Weights of a small segmentation model.
Model: 48-pixel images, arch unet, widths [64, 128, 128].
Training: adamw at rate 0.0023, held-out accuracy 97%.
Data: 90422 training examples, 113.2 epochs.
Rows from block 2, named by matrix and row number. Rows with one number belong to one channel. Each number is 128 + 24 x the weight over its row's rms, rounded and kept within 0 to 255. All counts start at 0. Numbers have three digits each. After the name is the row's rms in percent of the matrix's.
# convs0: first 3x3 conv (model.mid.0.convs.0.weight, 128x128x3x3), inputs 40-49, a 3x3 kernel for each
# convs1: second 3x3 conv (model.mid.0.convs.1.weight, 128x128x3x3, transposed), outputs 40-49, a 3x3 kernel for each
convs0.2 098:155129127111112175120167161106123085092127150110124133092127138128123102117115164117149147166122112104123131190136127112069114151142119136146104110103125134161154205113112151117110132130113141114073112152127157086127126153140141139128080131093126140148107152090117133128
convs0.3 108:115128160150067159104132118126120151169140132129116139122115094108151122096116135106138174128139137166123115106085092121122135145100126092127097128147101118136126148122083128116101136119150170117152122129131110154134116125110131141130105048101092143146131120128120063126
convs0.4 105:141165151118165140149127140112143128126126126119124149157133146119144147140072102191191155165163107170155136132130148146112141122104141140128114131133115124130120133136115115082127172131088118165144115147116099149124136085126122105156136092089083119125113127132138051106
convs0.5 099:127138197090150132104133139121150107130121135136141097089133158133144123153125143108131156113129173165163122145126116128130098096104062176144127131129132157142104159129133115149059122131124129177145105161101122095099096170170135128093130152062128124114157127157164092097
convs0.6 099:141118142113098134127125114102076152139143136088107177161137164088121125126140150134148109128139133139081119126145127070210165126150080165147149116130115130082157132113160144129082120132148134152187132145131132139136140123120101149128163140090153142111161124126124152129
convs0.7 097:106119089119094117152147163056124110125141129130150108105107102089149121122105110122127131081115156135096124111117105130130128127107158135199141128150142128106125103130129122116141148127073156112135128134103162102090084154116078119143131098110152127140126131136128143160
convs0.8 101:129115131123145134125054148129133154155122126133132109141131144100137124137128162191129169105140156125200148118096123092123126148118126147119138152147135169142110163109125110138078114103106145170146139112127108098140129200144119126127158110137134153121124135134083110111
convs0.9 097:117151182134159124176122113136123204166128125161109114137098120106130139134114152114111095169126117090129136123106125170111143149150116137124116125123149134089142137123126160102095126146163134126153145134133086150113122116126131121142126150171130111116115128114173147140
convs0.10 103:117115145143132097124119141125127149128128120098129163110130127134135134104122151090101113139160109136190147079093099131072119108128107135119123117124114098123159120129085114133142133136139130192143144140136114136132145152164131124139135139130177129146126103110124087125
convs0.11 098:170089141148106115188074131143082092126129092135128122139110122123127108122110118130150142122136134150129134135111117155139115122141100131111173120124138141125119105114132136122100126119092129163081156141123120139126174130160129115121122130126148129146147141129155123122
convs0.12 100:151182178132132120136100119071114110161160048167095088122123123137122149125127128120115140127103130139156126112104171172129118133133144115151146168153147130101108141096146133139126130133130132147067123144158165108105122141159146144117091110116128136128126135134080123121
convs0.13 103:117100149139132129106141116112141134106153129106128140120118163114133129132082136126107123132154138121124148127118140113130125149148127088135115136141149145132140105076126149151137134093116105166135178128170150071076192142157142182163144152130125138133121141137142130142
convs0.14 098:174117113147108129149112170131116128124136077089088099128139130126123125128147113191161167130131103137102127132134149137126152150158136127124118130109075100130128132111121126121107078112126140125173105139129142171147141139150128108165116143185155162130144129103110117083
convs0.15 100:129121128164109121123111138125138086115128089097134124134152124126123140101126126131126110138127116124081110145178146108117064085128129147124138135130169141178126127136110150131105123118093092116126100139126099152165137149131145163122139129159128119162057129173108156180
convs0.16 099:141146139123174172104112114150107105120152110137135090111122120128139152127137141138080130072133124157143142107119123127089132129112141127089115146135133115109125116102123124119133153136122163103117130119179136138067137125106134116135083130130141153120127111117143130071
convs0.17 100:094178111117172125080143137156094126166142143122092124186127135137119132107138171073153121110136137118124133136153106120149099125138143129151135091146123173167146138131134108139112112165139142131143124082130144136123182151131130115108122118176114166115126120140098090146
convs0.18 101:173162128165130147134131073150131114120107119142125133116091073073086065052089099089130131145172190105107101146107123139124094141171128130144140143120154165137142126135128103097135129136157102123141106129134106129162132128148111074126109126110130135134124136131109129131
convs0.19 098:125168143128142167132116141097160181123141133155127127135151223100114129152106138103087200104116144118126151142127149125101130126054085116124131126119127182078148118116089151105137180154129114154117140128127136160137138150134135112122073140145117091114140125118131144082
convs0.20 098:136158114149144060179157131126143130098136119136094114135126146097125118134128118119145090125069118175198178114138137133107112136140124143134127130162163130135145124126140160123128128084097150111106119170107145143152126123122115135142084136073131112119153158101177131134
convs0.21 106:127149165131108117169131067117111133145175158121119129087124157081099137159142149128149075120146185128187203098092093115119118095082087130131145156127149130183135116128091161079161112153141125154155145126160123121160128142116131143147149137151104107098144147111127120143
convs0.22 100:153150130127123109141150102131142150120137091137129140099128136103123140117128135106148113135082124114122121128144139144109094131174134160150143179156139145149138122130121136117172149132120131133151188159128111122144072129090098174148120106128127147122142096123110129095
convs0.23 101:112154195163134111169105128119142161144143123131165103176108123191131103125143126114172165139144161107124170120103142154127127114124132107140138081132114109152083088101137090122089134151086127137120154150137153101116149148122131140150139146159159158109110148163131127083
convs0.24 099:090120124171133073116109161143114133131127095118095110114117117112143138121116123146150130127140105123134143123174162125085111113161164113152129079100139060088141111118167146112142082106141146137106132129116082128127100131134150187142128129102138142065133150128110120125
convs0.25 102:166132125132140165148109161153125124155134100131146140159129135126130143131131132105103094152127127102166109155144189141103083125110108132166197142118131138115139130123107133110118131100122161178115145151125127149166129132126106141084101118139155166131110132156133135089
convs0.26 100:108092127143172122117128131128128072139177112082190133126119123144128125087139142126134109134130092144156161131138132124124118127120104095073126123123116071185114147130135124120093102100127062127117107125149118144157175129122134131137122141134117087051092106155162126123
convs0.27 097:124174163142132110131144131160134157147116193121114122134150127133130157125088141166173129146132122133101140154110109136088122131141123157176127161128123090152133120122161152138167156129130128110147121149140112140178136167191139135135148124108160154125124128169140138128
convs0.28 096:122141124120106138128153196113126103152135126131152137130129098123127145118121123091149122129124107168111093104074145121134150153149110091132135113154128113128147104160158134121153130144135156133130118167107120128113130148129132134226134138134186126119083118118119135127
convs0.29 100:133127126130091174121156136140072133154125153097135105182161129159138133117138141129155153126120126172129118165107150135040120169114111117136139084156106134127133139054116107127110132122145149128153123119126186142135179160136137102139137113136138123084156165141130127099
convs0.30 098:115069094169168120123130143128157106143143116125127115119132118138155126129131155133132092100127136092165188092131112123124125092180126136137108124131131126124169095128110120150132127148101173150114099146127121138145100155122127140137128138128122134126167170159151113104
convs0.31 100:102114075118153117155086102127162109128140128147123119137127111156107143127137127048079145099124094117128157111119104070127136127138095102122120154100126135136122145130127156139146122087157151098128092100128142126172171112130124083126130138125118133116105141128133136190
convs0.32 096:180154130128092120111121124129127133142114115124132054117114110123131102120134125118121111122117144110111129152159091146163153133141109135112125154122118167135099157146167128105138121098114138127136124129132112131138178165131155090121126125142136112111136137131117127127
convs0.33 091:149140121160153154123110127089134140133118080193130127120137138127084126140115124110102112142090081105125125152178132142092113121103143130129155133120154161109157169129083152141077151090106134161159138175074129141114134141187122149167129166112127135174145121107117189129
convs0.34 098:123124138131128137126113074134136136128129134124125127134116153076100099131106105118117080116074106096147148115163144126124156152106151128131101128145132153160117120138132134119152108116145149132109119121136093108089134123182126152118106080108141124109114107128080083116
convs0.35 093:127136130120149105191167084108177128158141157128165135160123135133120162202132092159102125093099123137094129090169180139100127134076141120127134127152140159141131108175103174154125108086050141144122144134140136116089134133139125133125125134129051127165126118132141135043
convs0.36 102:163107107099166112106142123094123084162117102167122109103147124129125118115176127128150142137086109121135104122145125138136124120123130130157088148089109091114116142095126112094102128102142121130178107087141125108180063092098185128108140140132045121141124106130178087080
convs0.37 177:098099088116124123114125128115133134128149132128147141128155158159210192142181183056074079051070051061071051135130134145145152100118109110128131108133126103123123110133108118125102126122101116134134128123141127120124109126128138134088113108102114126136210166147158144143
convs0.38 093:102102099161147183141115115131129122198116133117122162117098088136164122132125120135150145109098081134133127152142097156091101178111160098119128155060130107124157157098119146116131094160132137116146131102115138160155137123088127182114094139107136156144138151136118125112
convs0.39 099:134103152126107146162157166117127141110166146132117141144127126165143171156126129104077113095091113081088103127086075130127128138116164147196138129130144149086148120138136136127145106095157142132143170136139124117123167096178111119167117131153130125119123107121059109113
convs0.40 135:126126119126121121080102126132132126134129135127145127123136128132136153114143163073058100109066064102062070079138111108139151115137133145153124151134143123146129091131100116107119129124126083074109097142128122117127134135135118131169162148132170127123158157149181198163
convs0.41 094:136080149108148120132134132145156118174135152129116123051092142098108087108112101144142136101131147129090138152146124127139112147129144182132150140124170158183174142140137122150171077162122159092096131130148151128128107141119092136142181104144162138107120143142113119080
convs0.42 095:121153130110125086131129125088140107106157094127128123110115126103134123154165109096136115075130093083121118148136136101158125128134125133131106065105065148088143135118144116146104126115115171109121117141104139117085110130123159178126111155141153080122149143119126075127
convs0.43 094:131148139146154106114097116111111124121143082132130133133131114113129138137134127133120132123135130067089115146080123124148065098136066133088121139135117115180148142101124180119128145136119166127096130129180121107153154154125189130124111167141133123158132128124177108116
convs0.44 096:128124121131124116135121143090136141149081166117157141145124112166105134100139129135089112153109128125100100139158083148094139128077053100151079129065124166136130137123066138119093126133130078141156152139173140147148155108143119125138117117160149145093121119122125151151
convs0.45 095:105133166151147167140109127145154145109135139114091119141117126090146149128108112124112107122128121115106130094100126147101116126095125135143126164101091090146092149171105132132131172109132151158184170157117115089138194187148103108190104100090157130143120133148067079166
convs0.46 083:094136116110131106125107133109127150145099138154071079065124070100113113097110116146130127128150128192137146159132133143136140127131124124124159138118151127089110099120131134128157142120138174144112135136086159136116170109139136122123120152094142153125127135140134128164
convs0.47 087:176184144142127162114097165114168092109132098140130134137130117151134120142116100174146128131122142149116100125125129126123128118136145117134147125129183142131116140178122132151169104131142138106120125129108162122128107171157143095135177149137183148164137088118161143134
convs0.48 098:145186154079166093156126134152158152129141136138085132149139141142106120105160121104113103109063108118127123118123153155134138127162156140176150132097133110054047115121150124119098132113121126145181120132166142128142108111122135112084099147127118066136117151142132134109
convs0.49 098:185129152176119149133111153138138120142170127093152127128110096132121084114142129158099124095084079109107064133133129136138093120120095149127083123122116157180148125124123122085121168107112167146132156141120172122127125133156130106120133172106083111108069128082100122111
convs0.50 102:163087115127136127167172096165158164146148128098127155154169137137101147125147132134149133136116097087095116112121131127123088113124185121131129129131175123180106120131104108066110143093122127095142115100099167111102165158116137104133098151161120121112138129100106127138
convs0.51 102:143130172149142127124119110114133156125126170156146137118127118132118101060176148127130091126134058126037121136144143130125129142099129126133122133130143127150143100136166116130126089129126136130144141126120085157136145170150136147112146152136157117134128130113191132128
convs0.52 098:147143113130120116124119137125122126108126125144120061139092184132133146146146105115088115126156127140136111158178142116194124124128180106120089101134096131101113133139120131123132163099134137142151099132138141134136171147134128138135139114090115163147114097129144110141
convs0.53 082:134128156138159124144123084117119111139125058126108073089100082077105103113101066170145173170156174188223176141148106130133141125120066146124146120131124143138161129130150140124137133138127084121132099095128161074161126127109099109129138131119124152142138125132144163096
convs0.54 099:157137184144132131196140136140160146102127124123131120133125123162157113137122095137117167154136114146087115104119127100125161110138106179175128164126126167160123138152142136141139169130126167122125127183159130127153201127174128151136140113119127118133119126127113132125
convs0.55 092:188116157173128088145194125122092106147136112117111131148148131143154130148137127128096157119081179055134141113135135122116132126141096171125116120084144098119123107127111135122117115145135168120144114134123130115137138143128141109126155148103150128144120126152125136152
convs0.56 098:117082141143126109181137088143139123128122122122143149102146126157112125151113128117128094092111118088071127125123085125115123128130130147106132111104097110112090101129159132117121138094069134160148096108129155099130132127110132085127127138127108128137101109119155126129
convs0.57 098:099128149146105130172110073089145128168101144141096096140123181131134159108131138111133114120130125129107092088136134143129101112158132167192131165166133128130127130129142129127105174138126137134129130147142143070135122135128129128146192136122123105126153119134167102132
convs0.58 098:143165182153133216147143135124107121137148147103130146151162115136139141083138128130125115122115137118087087113129145143085129124134163174142173129166138119162120083125124145152128141136153102131152153139127162171125171164125134126158178157182140093126137111125123126114
convs0.59 098:130132184138126126131119177135095128144147121118124100120155152134122132134129173114104098161120127106093120104129106128138121150132126136082107129124126163148134132112100159126111128086125143167159122126197131125161128124155176145154113142160159143176109103133146147055
convs0.60 095:163128122109128120098111087117102161069120149115131132163130171133141185144149128122110155109131128133097084123108118090113118126173140095130147107096130139126128137050123112121109101182127150105150108129129136117161100121198163120143161111148126068119106109108050114116
convs0.61 114:112105089136120058123116114137132101131127135141118122192157180144154152193177158145088110120110113131078083124120130129124107122127127096099118083125092133136125113128149122130151131109127118141140139125129094110093115124136123114128128103116131132129087103120129125131
convs0.62 097:139119147131112128192142111114166135111125129151128076061142149129136135168136101144115118072116098113121067104131140129109175127119150106126083143123136121137195102147088141132126138118159189159093120141095119184102088143135119210142107117117133150073149213151110160133
convs0.63 107:121128126162123128140142116121078081122128126138140140130108137097136140126141102076109090120110081090065090145134078111100168120128136122134128128099123153122169126125114094091163106094115145165148136120119114109178121135116140173174146131139123134131140133147136102125
convs0.64 094:131079099145126134134127082140144133143096093143181080128116102113081122145163141119115139118182115114142161127121109150153087125127083152151170102143111118149134216084130140117136107121173144127155110161148128117157141148126126164146135141162135132170105140144151146149
convs0.65 097:127102139153126164164134108130133130120114146173158134121117101104126082096093105128116116152134131115129142144122079125115131087117114145101134114152193122134128157097128122128127176125113151127126169124147153120120100147140082139081108081085067127128119124081092130084
convs0.66 095:112133108153088120107130125158116136152128147109113111100099127111112138141071116158103123130169127113197125065127131148127075126139100175151128128139093147160143083176112128116175153081118100135145141136128110104136111104112127138117125107132166120130192151131105123144
convs0.67 099:116067092103122140111125177157113096142125121141097107133108124127129104121109128164122124137113104147071133123097113123112149151130097164149125132090133125170134136072128145188140133120132141105129117144125141142122132132147103133120126112124142141150140112111114100153
convs0.68 104:150169119168134129097111111138126123102115084067110123127131126131116107151083112139147122164136142108122112138142158116126129153130125151144156110111150095120120165139101104135141130121128127162129129127134110090057128160165182122096128116130119103098103105113059009123
convs0.69 097:190161130159140143180157172102128126129107134189105133118123076128111093080059105121137117103123137130119128136130150125136093104129113092099147132087097143126070110129182154117125137150124103086117125179148125126173136119128137133153119113115128109129129117068139173131
convs0.70 103:131122129128133132153124168123160075160130125095111125104125087133105126124123083139133156139135123115149123146136117118134136118142091141133119131140122125097133153138128157146114116112091168106143153134129124122127127128094137114111166130081137164141164141129102135143
convs0.71 102:131125116053178180118125150111128133098103121218183122151125109125087101072093112100137135127125142126145151115124113103116121125149151112099135140125132076126120149126105131165123140143116131137152153105128096093155122131140103115126137121136118091189131025123126109149
convs0.72 097:071135092128120152110129144104133126125157133126188125137130118101153130078098090128127154128129143113116123128132126128131134135149150079128132126128147138102119176162083109141129182125138092144176154136147125127143178182119132114126132120129160085105112138126121133129
convs0.73 106:117123121134107152127090122153146128146146153205146147107108100127098132085122081078129142134116115107122100083127171124106115102129143155156188147152146158156158099165155115113132103100138172171130155150129146152148062138132125125125103122111129135114138148109130131114
convs1.2 097:138066130109137131143127128142148157140157108109116130125093096124142142123128125152081110164196159138128173091142149153180103161185126096144100136096132130123122137115128168132129101125116111109095158144130156132130149102125117156124141168132125058089150084136153128093
convs1.3 099:085123116118159125121128129162168128097180128085115119139108164115145130134161148130128141153129124135098147107083139115140175126160127125122131135131126154131108117124119147213142081157116117126126106104105117135098138174194129173119133125155150159112144131127111103116
convs1.4 100:136118158117114114117143129120119141125120144121112101134128127137114145112132124147124128150146083126111141115132103129129129120111134100095134147130139140142165124108126128132158127142147127136147130124154126123098181128141131203187177149123155129128128155172124133172
convs1.5 098:139149180146130172101130133111137105147106134089128155111143118109108093122110141146124157118123141151112122118123122122097124180112120131084089137139113150127127133134150127083124128119128092143145102121147159126135143109168156128137128127140132124133170133124103131178
convs1.6 099:120098144143126143190168169115130122129133111160132105112105118134127155135134119148121142143147120116162140143116132118159127071140101101151150103155159142159113127132143101129149175135117070147145125135106106139124148116128137124114128162140081127120122123114111108141
convs1.7 092:098122103126143134115055171152113116140145097135132135112168094121131150127107178151082143058140090157120118117101134085140122065110159098090090105110090123105156130129155135116135129162105203146121138151128137168117115170139131134139128144130111160128149117129084127119
convs1.8 096:154130126109131131118129136165125097150135074130131104144139131097145115142137179156142120110124176096149099127176119156130123125176118151111110143133152174121124162121200128098115157162108115119207135133151068145119129128118132128138094093121173149173158122168084089087
convs1.9 092:127149121123116095130154107129117136118104156115113165094164138113162116136149147093117128106132129092119219139142137127133117082145150133105066137088123135145156126143152101139127137146130123129119144127104092127124109125126111121122146129101103115122126132131156129125
convs1.10 090:148138142148118132126141136141126115134157126142128157103146120124120134116160165130109100130115168163165180134138143117153099137125129123124133137146132129153140140153129151168153129158149127127127065148145128110133140132166153139113170122136132164138136159128142129170
convs1.11 097:107157101138151095131133138154120121152150125135161137133125146108129126119110133144143089133128115134147088191137132102142141119130053075115054129140111110130123147145127115123138117174124113151108107119123147168199116114137132157127124130145107123080140125143125134144
convs1.12 105:120140102156171124112142109112132122129163130120141112123122131124112127140131137127130067129119125122109150183135129123135143128134122131108086085122123131156119138127118125128127113129124092149097099125128131127114118116159103127120125152135124126132109130124127135124
convs1.13 102:106125121139131130132142110124117095165134126156122144136098099127137122115174143131149155113121139135117066128130130123143117142165158135104106128153141141157136127133144116140075144178106152128063128119096131135117126131139105121132116131106114131121085054138124156126
convs1.14 095:125160132142115127176151123144107131123150131143120142106128119128128119107122115122079145120150113137045112147109130142144133154093128155168129177163127117087159111105128128138161128188147124110062124165112128073118097132120129142134119131117115109158122139135150111144
convs1.15 103:136130174188133122067142121081128126146127121170108120131134149116098131168101154150126092134123129167132146217125176182140129160154092122122115106128124131156146122103122094111139139124118154103119123073100128135128173144132138158122121155120073139153086083118128137142
convs1.16 098:086130108127111110099142150108097108133134143137114111107080062135107141153122121125149100132122102079120101121124116137120113094126143129115075145144135123145127166155116121131118083086125094131124134114105119098137128106098133143135137138137136146110130147161144173133
convs1.17 097:085140135107077117160084179143120143123106132131138102105142144134136181136122108139132130112163151121128124139132122128121155123140178096114128133127129142128160138111127124109148111124176108128137126111115124115126094125102169151106112139123076174117116127125126126174
convs1.18 108:170134137103158095076132132142111124188111157189137153130128136157128141132155158122147133139131176127124117132118129106123128132097122140093091130125127152116089116153133119139142123139172108132143160141139135126172079056102109091068024068061116108130112071131090094098
convs1.19 095:159122123135122135129123110090127124108104138071130158132123114138099172095126158121105151132152066116146128125139157135110120127112141141137088165087140114126133104170166149131138100155148138118138128125111146101190130140150123149144155131110154127072076136129071094133
convs1.20 100:115085084164138127136141124150144128121156123110143126121095087164154194128180126136105101111142146124128154103119149127111131119140137128125140129111161110136112116104131128144099137154126141107127115081117131132131155153162137098114136171136127131128158127125112155182
convs1.21 096:135125144123142126116129121122165118153160120141137116123129122121123091129147179085120149118127141136131157150145137114149133126149183125094158156135141128133154144164166121140116134137126147140104108083123099084170128122096126142153195129133131124136142097145149182135
convs1.22 101:176114130136114128064126090147147107134120112120109088096095170123096160102141138137139135097108167125149118147118148113125145128125082129128134136135085127139101139145133094071107158141152103130162168092135116118120148143136125109150152141108112125111093137138136112132
convs1.23 100:093158134127127163106047073128123131123125133126170167141128134123127102096146196124158201110123106095124204138094139090127134138133164130111128126131127138127153107139198139155173162122198090174128120121133134169144127115090154122100149143113113120154098094127159111114
convs1.24 099:174123089154142113145138111184141130125172090147140176118140113114068153135142117150137120099120128137119075116122103116138139135155120166143136125128153157115163093182127136160138132154150172117141090120124129124111146131128126103131124122118132110093091092130130135150
convs1.25 100:116144106155128062142123148111122140128160151120154100131103113148126121129110143109074189087110124117122093139142130133168140111154145116109141108135137123147124151174129136127072103110162100141131148130128137083111124116128122128132137113151107125135143083113109131156
convs1.26 097:128110168078121155110124058123118137073055083110119084090151134116131127153134141170171129130138179068132123139090105137136107145077104129138181119114137110166141131157123137136121126132153114121141112149117125130095128126126109127103167128155127128126102155138157112129
convs1.27 101:101111129094118085056126119117101122105112124114129093128147114119132177092161138127125103107102108131121119131128090121138128129119099099070081133143123133107116135129125121075131109148127113126115124127158154158144128134133126128132115127129149122137131137144128141151
convs1.28 102:073099086109140147120160098155121128097130116091102133119125137149161126145172159114133125139151122161122105152124130174120141147082145157066111104132136129119125140132136124124134125182177142145133130103131146103120136130148076121126102117086122127157134110148133095119
convs1.29 101:176125134040144116091139131125153145105127125130111102133142139131143126090076156127127107137136147135155114179156086100139114093130125130108089126126099085146143124107101112138148118178125108130106133097142077179125083132129124130103137179119126103132129144150125114168
convs1.30 093:051128135105103145140108174129125122126125123090125147082099176113113163160112169096048114155129131141173126101091144114144118108066124118122131130118074170085125112128076124163139166092150121120128123107154069133144142106124124134126138117133127127112052092141054143177
convs1.31 095:140126141086125130115127130133098126144129106114110161135115134125139130112130166102136128125124110135154098135137114131087147117119080126120123103138106143111124126139111169126110163154132120091149155121123104193133121121155146166133127121109108134139118117117127133082
convs1.32 103:137128098133190140122106128108157130151142125125110158163187155179128147135140111159141156088124121092129113130141145130147153106079117098080121115137142130126148114147142173151156156095099158128129148116152073135105121130114123120112125116105123128103123125129134142126
convs1.33 097:093184126113124146136122110072135100148130115088137145134180130145165111130124134122127107132165116144158131168137128123161120131128085093122108101181143062146140136126110171108130121115119118155119128093124123178125121117129137122112146090087094172096143125156133128129
convs1.34 099:109135153104134161144153093150126078156113115131202104126130101149144134139107126144129105174128102128153148116168105085108086138149164170100068126142161111114109128124129130173147133169112113130128121146123135091133124120142107128118130070128125106169066098125123073129
convs1.35 099:157112121133149139085130135146087107139102109116108093169120075114133101115138138164143186141160159095153106137128129143108113120140099128135102157149125126168119108138183134123127122155111147171134141129135157117093136111126153106083123132116127134137152164132152127135
convs1.36 098:136133147127138101181164117127095110133136129142091122150129127113132105130152117121139133130088131141111103131131138081146146140160108178126130144125135147115133128128131154151132118099086066156127120157128137075131151110135140120159179198144164126110129088121153109108
convs1.37 079:134127141139134149146128142101096134133114137128131134099085123106104116094135116066029122067052117061101136131122176130125175103128168124127149123134150111171198110137172117139151140155113122152129118131116157123128129137146167195157135129192128135134115157147129148139
convs1.38 101:128141119121131130170100128084131143145141127093138130099128093137129120128144140088134122100128124048147101075128090157183128096128090158114140124122120136141150126128126160120168125134126108140132128124104154113104143126162149098141178151127163145133172152131122104133
convs1.39 098:004125117122128133102179114146128088111136133147121145139150086142140133101135104106140123124123127149115082131101081133181151138138141136124120129129133097131135142111129138124146130120155121147085134155138176131100109082129091116121138143124121084141105119118151178136
convs1.40 095:093133137138131161116134154116130162123096143127121126115112137113113133132092118105092048132142134132088128093124140115148171166144157104134136096121125111127135081139133108091139128098110150142126107103131111080103159130132126127154127132183109139121079198166131125118
convs1.41 101:131111134150129123133142121187122123160154162154157143131113158124161140175189129118115096151138125133125107086126123118125129121141114099087101130131168108114096129132091110122112162133113128150130103122181147133133093119111071090119060087080147158138132143158146104140
convs1.42 100:123152128194123136138105125170128123137126124167135119108118143140121153092168118115130135132167094148128153140152131134144095123135135136167113137113129131122127132128159136107174049096134172127144100127134103134179134135085076094133123112129150135144137115126157124098
convs1.43 105:139175133145145129121164115153157116156169119152145238111124114140156125114174125133139103152173127136133128128148132122121109137136083109127128105151119143066121098112098144097129140116150130154124120120129142144134117121156112098105071120104130142081136171113131124140
convs1.44 096:139117143112139151134160123102132127155111116148105114136115130134136133129131133141114128130159122162123116194140111134120150140131078087162162134150143158175101128119161140148176128163121127129128151091093138147170125117118127118103123152129125116141174144136176154127
convs1.45 104:118121137099104115128111127146089118099128118119160130094136146127127140126145171133091118153144175151098114112146076131150119132138129142133137119155177128104095120131140131133161133131125120166132123075163132135129099129165106137113100132135122124137104143118139115111
convs1.46 116:155123129130165109124144119148135132174106107173164149128133146127129155133128177118098139127144120145130126138124142102128159088154146106120107111127095129131116129139125137133133136129073163139127093160198138168137092071058109088032083138057156133144175128133156176138
convs1.47 107:119138117129140150158090170135126128148156133171122134127171124161136144129162137166139145097168127135150139150145135097140151156061165145133149126127148146092108119130129104113132127117134123195147112180166134142172106121083122073095059096131130141181171130128137123128
convs1.48 099:171119146163106161110123146153166118126144129122109117099099129125188186129210148129104151144129157160157127162114140156092145146138158128142165132175144131082122117121118125106101129146116143141150087133170128105120135121146131123105115121165112145151119108131158134138
convs1.49 100:129136104128185103097147145132127107122093107130135099128131101138144158147130139150138126161125138149169119142147130129139128076147195133077114130136144173224117174137109130124133151113144117092122116101113121153130131113117140148128124138172181129130149128126128175158
convs1.50 106:130118176115129136138130136101136163112133156104119098094150148124096166061121114126128135144143125130124159121136189168143151140141142118119167086121141119128174131151078126126161123130131167166137142160116151110136130130118141131119133097110136144190150111108169130123
convs1.51 102:163133100155127129139153119160091095133130146153167124128133169085131135121144151142130154111098089135095131159124171128114133123130164138135122128104114147142140123133140123124125097088130143100127153142125131145131137125108090076110123083121139147095163129149087131092
convs1.52 105:130085120143137104139100128144161124165149133148136103139118104162129112037138154110138177112125132142133148116145112158198138092117105136111137154161171137100107120144106138131128127121122125117155137126127162167105153128111127137131131135119184166177125143124156113114
convs1.53 120:119147146147134137178147170195136127200189120157150172126136132141143133166099148134106137129136146097135107154166139147116114165114125143130120158127121145138131140127139130118162131123145154161126162145166149153179073096041089086087103055074161162141119152146103149145
convs1.54 102:129116091104119146123128142127130127139135141133127107170126140128178158133126085155118121178140115158112127137111139115112200134176182123103083131132130140096118133124148103124156114101161089143104135103113117170100134138137131123122109117128139136159105115126127150130
convs1.55 098:131121134160129126066151128117123114126155128142154204128126127178143139165122129160133145137101163121114175135132133113099097128175155114142126145096152127165122122130098115136096174119154128128151108105154126104108138127096094091157130096131115151133123123142118131131
convs1.56 102:090112075169144116161140114112150139191123131154145117113136108203149162165155211141116144084106170140122131142160150152136123168138118125175106141130127162123135117176128138136130144080120130124141109164131141135147135124093116115124130180156115130124124134125124123118
convs1.57 101:150133127140119128154126181126124106104149121145133117114147129125125123129107139126130121112125119119128110164146111162139153132124124124134046114126122100125112130119128124130151129170130086124128118134148099166104100124089091129116132136125097145112132127128151111158
convs1.58 100:126124115082124095072134114133115149134109101120169115123129134111176094124177135170119108130126133137127133108161098123127146133125123078124095118114139104082054090169141132163140112114127142175149143149104131112104106103086131105121084118133100100148159139138121104121
convs1.59 100:101149125179157128126174186198144124161142109134174095114142128155159140107128117105133116137124175111126135132131130124116129121161145153082117128147158115123120130120122163125107191138156178133151116116156149134116086100130118128108125100129083121122117129136127125148
convs1.60 099:153121149155095180149126060094129136126153163124196111097108126108139104109132160124145114118136121137151110154090135149076129173118149152120122120139136172146137122130126134135101073164101119138135103150078087173192108109116189165129126118152160128149172120150164121148
convs1.61 105:134127177128136150125160199077107071084110091103097071098087059089113081117128123108134138126134158090143151054108142109118128090134136134135166126128168128128197147137149130126134133127109123144130114112157127131125165160166136128131161160170130128118123118123118154174
convs1.62 098:128130133143121098129122101137137150131093118096135101148127129116145155107124141127101136154114166162146185117161113129129137130138125120128077128122132167129105116118142129147145163134150102086064163117136147150097146125120134125142121118109123152206134074105124120178
convs1.63 099:111124127153147129123136143124167155139112159120134113143115122116137118178134150097120158133097158113155183133114121164135135119129126136105164128152129129141096152097128092086104169128047096167161136156182105160124120128134096103134130102129104127120130095135125134132
convs1.64 094:121126149140087164125146172119098092124108118164121135095088129139131134147073082098131126084105134111133119154104116134138159129134101101142118135129172149113119130134110109125086108117079099099130119125134096143123124131138133127154122124104084131152122121160153150114
convs1.65 100:119135114148131150126150120120120105134097148119094161092121128180117120105103093115082050126126135166080134075132105111145139103120122131123071113125139135128166132123129129118132135150176110108127073162122124120071152189122149130168175156164136148157128174103089183141
convs1.66 104:132149151150173098136149137128134092131147129123138130125115058122124121080134131114141145094111146128110129102175176104147098131117121128080138139134132126142120160115141087141065145148094137136117119127127144159159132186146129139084169178148141156187145131141152170188
convs1.67 104:128125126139128132140160142128116139137091131156127105132106162109132143107138156122130105132112089160092146106126130102118071187186139109134145129120114126123121127093156140087158129146133101099123132145125122105075140136162122127163159140182145139141110116117136116124
convs1.68 101:108115103129130087107110116142137110139125117158154174120126137122124141113128148083137136095140122126122116144130116137102150132128085148096127117136113115099128145145189152123151098110085153099136106150128141129127137088124157145085130076073124096130128132097054125035
convs1.69 100:149144103128104154138089145120129097130129099136125128169123128138105165175148135164123112127165156128126144130118138091122137116119148143154115131162105140151130159173121150161087097151160101100163087128121107108149167147131108129126123128135142161133132109183135118099
convs1.70 096:114143120124109135105164150123130120139108145160126163068084153076111139137096208142111102185122134148161178146178134124122098118131121138092132134115132212144167170160130192131097136127140116153131076183138126137125126133132150129117184125114149184157096133119061086123
convs1.71 099:134106114136121170143138116067118110128129141127126129132130128102134134125095117111133128125127168170114145064116160078149133132101119130105160112132101130105165135126134171117104150126131109122167092153072122120110122138143140114136146130169129142108101182115088118102
convs1.72 094:120128123104127134177063221118123091148100097166114136130115132155101142092062111127116119125139153106192142106113125158114133129092128153149117129138125151118136112126097125106121121134108131158137115120122128134100133137136117132130142100152144113131164116130128084112
convs1.73 102:092110121139160176169127130127105077156128117120134120132119125113110115114125137107103111135025111138129114118129141118127166115092138123122089164116135147125119130134126126155096130158143131127126135128144177137122133154128147172120137157152108138160133132154126130135